config.toml
spec_augment = true
win_length = 400
embed_dim = 128
encoder_inner_norm = false
text_encoder_width = 192
text_encoder_bias = "all"
text_encoder_positions = "learned"
optimizer = "muon"
max_grad_norm = 0.5
max_steps = 5700
lr_schedule = "step"
Rows from block 3 of the audio encoder of a small contrastive audio-text model, named by matrix and row number. Rows with one number belong to one neuron. Each number is 500 + 40 x the weight over its row's rms, rounded and kept within 0 to 999. All counts start at 0. Numbers have three digits each.
After each neuron's rows are labels from the 100 clips, of 14976, where the neuron reaches its largest size: "lies over" is the class under the peak. Only what is clearly more common there than usual is listed. The data: Morse code for random letters and digits, with fading, noise and interfering tones. In brackets: how many of the 100, against the usual share in percent.
# gate: MLP gate (encoder.blocks.3.mlp.gate.weight, 512x256), inputs 86-171
# fc1: MLP up (encoder.blocks.3.mlp.fc1.weight, 512x256), inputs 86-171
# fc2: MLP down (encoder.blocks.3.mlp.fc2.weight, 256x512, transposed), outputs 86-171

gate.255:435413455530535488500566500500472500602539455482500532537500425484469523467448500493500523500507500500538500431507500445472444500490488500405565524443500500543500538500500466529500418545451618426496520514485526500529500500488500452495563457504500405500495476
fc1.255:605544572484502522500493461500500497398466535500480500500483500453500563500500484500516467502466530469463503519540413531500500499486456451521389500572548500500500500464482517427467500501566500535500442484539432500485504500512500498500505503500500500500500506
fc2.255:579497500489502405500465556461556508489459475500484508476577519442500566500485514584533564503521546500424476461500500500486500514500458464404521500500500500500500472587421500500500512499530451518489509539483500507560500424479553570500419500500595513536500500
lies over: the character "z" (31 vs 1.9); the character "8" (26 vs 2.4)

gate.302:497500545550500493500500450538583500526500531500500500570466509507397590500500500501584455500538494500516477499483538532517500470500464500500553431548500504411542467500483500500500557592500418479544504400500484477500555500461512500500477503500469500488500470
fc1.302:499500512550500522444505500522513427481528513552458500597465497519422500500551490500574450481578465521500500553410584498507507460493434543489542500559500530500576515500523556584460563618500402470500431468500500468493560500500500530557500474500500500552514451
fc2.302:600500570455472506474500485465554553500555461478508599458500421500430500467499543414511501581540489545481491500500474500500455500516494500557454500500555601500461500473550500595455574500544500528514506498500500487500500431476500500468516500512472473500500472
lies over: gap (100 vs 39.7)

gate.396:500500530478500573500500543485500454514479482552528478500542495543500565573413492551524528500505500437527454510506500492435556500500500500526448567500434500411500527525521534463442445465500446500495500500500462450500493553500422573502522468408567532500562500
fc1.396:527565467389499514500445506490511556500508437481422500500491487500516479529500502490575448494500486500574500497500501399500439500500569444483483556500467555500512475500486512464498542513406469500533451562467480524468500508486570500507418542500367460522423500
fc2.396:445493485524482456480509557538615523473500453500459533500558507462500393541460581510657487500530435500500624500486558500500500488509458599585536509469471589578500484493500500474492398500456490500583500500500446599395464525481563476500500503500516555500500423
lies over: the character "z" (42 vs 1.9)

gate.152:506415517500484522546491517476500395536500529500540423585505480506500544492434499500501500523490539500456500536535544523495500426483485473497500467573531473470459500500527500439508597515529533500419500500500500500456364434500500500516512507500554554500546484
fc1.152:545500500500479507499518500500462567591500500494466500465524500500478500484498506554468500540517530509554618506459471504551500556476499531496471510466515489500649550480511500528544394502552500529500467500477500500632500457598534578534410401500500516500543462
fc2.152:464460556466426500495500524457523466500489500500500500500500500517502508533500460500500589404500500500500537525500500526503561593346524483474577500477500500523491500525500419492500544500512500504545495433500406500480500501434504546500500500595457531457543515
lies over: the character "6" (27 vs 1.9)

gate.201:587482552500440500500448466521557434500500500467500483500575511500410556438500411500462500462500500474500554557500523500500485500440518500500484500500500422550500500500500500500458500512459529528613442488500404446496500500500500475500444464500557509438500500
fc1.201:482488400475500500436564575465479593507590418500458500525524512477500518543543564500572500558455416556539506500543484500473506500500500423463560500506510500500440481528455478500566500500500509500422500488471571500511500500466392584439499500500500498596500486
fc2.201:500500504456500500457481548500530523500433500546485521474495500500578557540536520500502547457414534500500495520500540500500518577500500500487504459500454500500562461525550596565500468436500384548516503500500500500422469514516421500547502515481500493476413500
lies over: the character "6" (30 vs 1.9); the character "x" (26 vs 1.9)

gate.167:500448515500463421474500574547500460500533467500420500572500496560500500474513500500558500552500564458454500500438557500594520485500500520547481500500513500508459454582509500498532488500513500439444499527411500500500500540500537543492417540500500507500433500
fc1.167:527592464517463570549500608500500486510581448403482500459356522461481500472553500483505477500500500433500500463467485554485500478500494445500500441585500457500493500500500502500503500500474500509500503500500447551428581500524484500532560546552516500471482475
fc2.167:574388558500418550500583500521500500461500529500500500583484500479387500523593531500500544500457519500500569521500604468547511500460524448500500471449500447468500469558500495500447532495535504426523536518502464493500500500500404574500444424601500488500512500
lies over: the character "t" (27 vs 0.6)

gate.363:563568585455458422523540551526461501476418518495500505500500537468500481542492500512499530531500443500441485493539503500414500564488529482391470500498555417500511454527492440568500500444507475500500420546500585500538529501500519462500455532532531500500500453
fc1.363:535490500511533500462500499500555500509470438467534500500473528566445499508540432450500467500478532553500517414449500515540474444547500505593500457539462483538500500421491466500450500554492500540562555500565463504485502472448500500521538559444500508459569500
fc2.363:575500540482500500500500523453456470459473500500522512517500554585500504500531500500485483538563461485522545573500429502500528464609516500440493544465500480558528478401500500500466483514454496470556509493484492500500453477500512500509574485481500526542471514
lies over: the character "t" (50 vs 0.6); the character "n" (27 vs 0.9)

gate.305:500583500500500535500512470513500457500556565499502477486503500432417500500500500561533500488500545468500424491500500551428500533568500427500500496502445468479518500509427500604481547463474500500484574451489570459525500500500511500515500553486487485456500513
fc1.305:447500452539500479508510500500586533500481500399525427489488490546494500534572573427514405487515477487500463500640500500461582494542496424397433424500518525500505500542500514480519500478427489500469500500528602523526569507445500525500471500540543529500472500
fc2.305:492500500475504500508424492497500561527544500441500500528482460557529508518521500494500500500500500417476500500531462524469500540473476462476540500500496457513500500500582500474520612413512522500539514485570500533450472530500537480512478440461494572500564475
lies over: the character "6" (32 vs 1.9); the character "b" (25 vs 1.6)

gate.173:439548500500500413509500500454500500452500500482475406500500500590493500517500500421481500537516491471478500500500500500512500500500500500500500500447530466500557500500500423397469500481469524517539542529500481502500500500416500507528500573500500488424500500
fc1.173:500500500471571500474500539500500470547553444467500500551500466455500500500536465561490488500483500536473500500590477469461500500546500500500514465463547533500543500489485500550500500557500500525483500503499559521500435491500436549543500408525562461558500414
fc2.173:500538492540483443435536530579526544500426383500500456500476459538500518437500462500500500555539473500500528476500535500461565500474500472500548583500500500500551500565527453466403520546500500500588549470501594515486500539500446500500477570471500483427500500
lies over: the character "t" (34 vs 0.6)

gate.116:479500503483517487417430380500500500400564528519500438550511475411475500461466575500500484489553592500489430482491500528422484500551500500471534500486419425500472500523479509394537507500500500500552480500500500538548500580515535569446574552505508566502500545
fc1.116:490492499500500474551500430438511460595500500507519488500567475531469500500500500500436414500551500469460500500500602500543458551500441492466483456500483500487524500472524500471500500580453483543530520500456449543500544500484500447424521472470500529484500522
fc2.116:500452530452516489442417500521469438465584516473494500504500500500509500500437546526445545500467394521509582538503500512500531455500500500478473500369528463581459414391518548500500511515537508500500439506495553507500431510545442526474500458532484507500502536
lies over: the character "z" (30 vs 1.9); the character "7" (27 vs 2.2)

gate.261:442472497429500500500553510529500505415496500604454500498521447558483550501500493514500481507545482626560573537519552472435500528500500511468576517486470503500624542520500435500541575603500591536532461511464526532460500509465551500483564536522475500500571497
fc1.261:469453495536457526500591500438545583446532460528500555500468529555500471473500451529547540569500481534500505462500500500500473500498459495530423501469504500500500511583500474512513516434546453500509446622544507549402397500500500500500465500540500558500494478
fc2.261:492499524494490514527509543460558436515485542549500529500420500502492497515500500442440508500499428490520500500554474500482491589500462500453479461490432439500500462500501500500562493500500500508500372500466499495503500496516538473470496459500500500500478486
lies over: the character "t" (26 vs 0.6)

gate.297:500500500500500500525500500490472500500495569500451500446403500515476483564583500469482500435556500411517500539451508487536458500442512449486507500472481500458500573471500500531500500485527500500515500500515591500436545500500456542476500474581522500453500440
fc1.297:474500500500500500500500574500531559500454500500500547500454500423552500500562551482573500536439500455500477500462535500500467603442550533491500500600437523500500500547500500500457455458538610500500500535500500500425500465500446500585500500500500535483500500
fc2.297:500500455500453500571500500463500500500453500500477500500500500526500553500561500482544500549500500448512500519500524557463559556500500500539500500467495436500519500583402454571500500556562469500552500500500500437421568500500416543500491559472500439500542565
lies over: gap (100 vs 39.7)

gate.455:500466525500570446558500565501495485546500567510472566483503452500535480566534500541500500500520500576500498500525491500522500553500486412468500518500582486493494427416500551437519471476500500549561466500588544508500359567500500410500510455553415490491531500
fc1.455:485384461500592500537500530546504495432442500578481547502506500500530500484519561500486500500500500472500509500456555491551500502500370536500532479545561504535506523497500547500555503564500500435500499411473531566500500462452417519564512436464486452494560500
fc2.455:477499500446514518468482470500528421572458485394465417531522505496479446500500548500500500526549461488471545527494476500555500450571477500574500506500472500500500500538500486464500500475538497506582496595502549401458500500500500549537479607496526496478500527
lies over: gap (96 vs 39.7)

gate.0:482519500473462500524343509500506430544458491476500453474487480500466554500500472562454500500480500535470500505488500468425611500500500484481513500526547500531454507445410507500500576559517480500521533403451553426473500493416500488530572580500555474544490513
fc1.0:535511471422508461476500557518494462500500457500434508500565500458552538500594412465492505500500560500543493517500535519500425496573424500581514487500473529490487512539586496500456578615552414501513437435486525595387450456500523521500369585517576547519500463
fc2.0:513542500464552519532557511545538539487500500500465411545496500500500500500500553614475478500442395490469500532572456500517501492494456441500500517500457500500554494446551514519484500468574477473500500496499500502471457536498533465500500500442500500564500500
lies over: the character "6" (33 vs 1.9); the character "b" (30 vs 1.6)

gate.176:500500447500500481466500459442537456542500500521531500472515500433616495500613572500524443500500493517543500500537503431527586500511505500499500547517541493607443500509422536484464500500500500451498489534511493449500500500520500560465466500500420427549500613
fc1.176:551500528535417478391503462500549616500500562500531500500470500464445464533525448538500500468519441529500494500490573500414500524537482531573397500515500500504512500500477500500467484500514533461500444500489526489446435458500508500552500535502484497496450619
fc2.176:500500533379646484419538524500605469489500500500534596476531500571458500500458471532539500566516531447501513500500500407500500458500585517507571500591500503546500500500548478473500500587500500500577418500447452459532500519495537500500525500455500500445530576
lies over: the character "z" (25 vs 1.9)

gate.45:500592500500510505472448547581401500500524500566502500478471488500500510498500574466459500500500531500500464495500421500500500593407492507468500424500500522595500516450425513500500462534476562500515500469500536500500500500513440517500500452500494455500464500
fc1.45:539469405469566582500526549500455417500481500500531454463507473493500535500557539460500500421474539535475500472589480463500522512449473500463482500478536558626500566488500500500500450500500570500500507500559493573500500547500536497500500504501467377463500481
fc2.45:539481500498455500500516449521432500506391483526547500500490501500547371453437415371584484500571503500500491450500497500460496481500500504505569493500500455500500500382500500500500500500500481500496488468495426505485500412433500500585500528459500575500497475
lies over: the character "6" (51 vs 1.9); the character "5" (25 vs 1.6)

gate.389:422506500623550500554500474501457489489495612500488500500500522458431510500547491472387500476512414488520478500447500525500516500460500500565454500561520500500434463492524483522540500558508500383523483519536459500449500500460429429500441540520556582520500446
fc1.389:495478502472538479561494540542526500505476493492468477487452433500436458536500500500525500489553548562509497562525500442441443555500394516500479515550500501500520500500500500508427534500513500500500492551500533469495407553500497500500573551466500500500500463
fc2.389:454500507500558563393508505520578494477459500454551481500451513487457500500488557529436500416498435500500500457512496500496480500435472451508426471527508524410456500507531500554500425472574594595500574504503549500500437572507494500470489583500525451501478439
lies over: gap (99 vs 39.7)

gate.497:413530500500432428500571555526494503618500500399500519471529500454510523467552500417485473500502495480511500500510503455476500456485500500539452513492507546500458536497500476500492566501485543525512489543514535460500496500500567455534501500500450477500457531
fc1.497:607500541559517523553519530405503436500500447500500487449499481482500500557506415488560500506533501483527494499514545472500554503500452512441476567500515458417516576500500501500500540500499483426446480440500479469500545500435413548540516557513550541500461469
fc2.497:438491526569453500500500500525500477469524482493539425488465424500473501437492491500461487500506500523472500500450500541470523431647526526530485500485443452440583469620500533428480426491500338509491500500500468553500514519534500500471447453489500431505463526
lies over: the character "z" (37 vs 1.9); the character "8" (29 vs 2.4)

gate.220:442585451396500449500500429500571512571500573551500439500546551428585500500547495489446500500500530545490500517482556500503585537500437500500498479538500500573500500500500500473500497470476473486464500555420582566398461500500500500500597511531546500500500500
fc1.220:500500555500500520500500500533500473500500397471580594500500500465527518500500473521500545500500500500514512516408500596531500500477500445500529562478500444500500558500470537543500484500500500518518500455563466464604500500500456525500513500500465500500500430
fc2.220:538500500516500506553390500500443569555500590511500500500481469500513500477500451385438559541477500561500415488500503500489500529500500500390453500500500504500500500500392500500500532500452404507529500500519500500500500500500489526500500500488433468464500500
lies over: the character "6" (58 vs 1.9); the character "b" (30 vs 1.6)

gate.416:467492500500464538582470560500500500585500485486533500512463500571500556500480516504500500426500536495500555594414500500534442500390500500437500425524500500498529500500447498500411500445500536500500500508500514500440536493536567467435500460500419543500481621
fc1.416:500537500500504500500500585500500422561500467500500474553520500538562472477500611567520500477509513447552500452479500453523491542500447500549586500500483500579500471500500500461500467480423500500500500500500530500462465604510558500500500500561533500500500407
fc2.416:506500500500520512500500528523510500460500500418508491421500578440500500540537615550500500537500500438500448507549500500545456459480537442500572487426500445500604500500474449467484500402524540500500469586503436542480500427512662506596500476506500493500563462
lies over: the character "6" (42 vs 1.9); the character "5" (38 vs 1.6)

gate.181:481488408536516500500507401500506539502568500535477488460529500500500462500492500509473500500478500488471429451501547500500500500475481500500535443500529455491503569561488500468492530414474534602448500528537472500532500438500461500500500501500472500552538535
fc1.181:569500521536489466486500524473476436488438536500531500462497561543554471534484506478507513484396500495517551463459529431463500500500478500446500547522468487500477471513500474500454455448550491500550500488500449500484583513435500459531493508500500500465410500
fc2.181:500436452500437552500537503526501415500494534492434467465580500591532500500502500500534503533363500500490484507462500468469520513528500527492527398500542506514443517584446427475500452461455464500500409539476500471509519564539500502500487494460385451533447425
lies over: the character "t" (43 vs 0.6)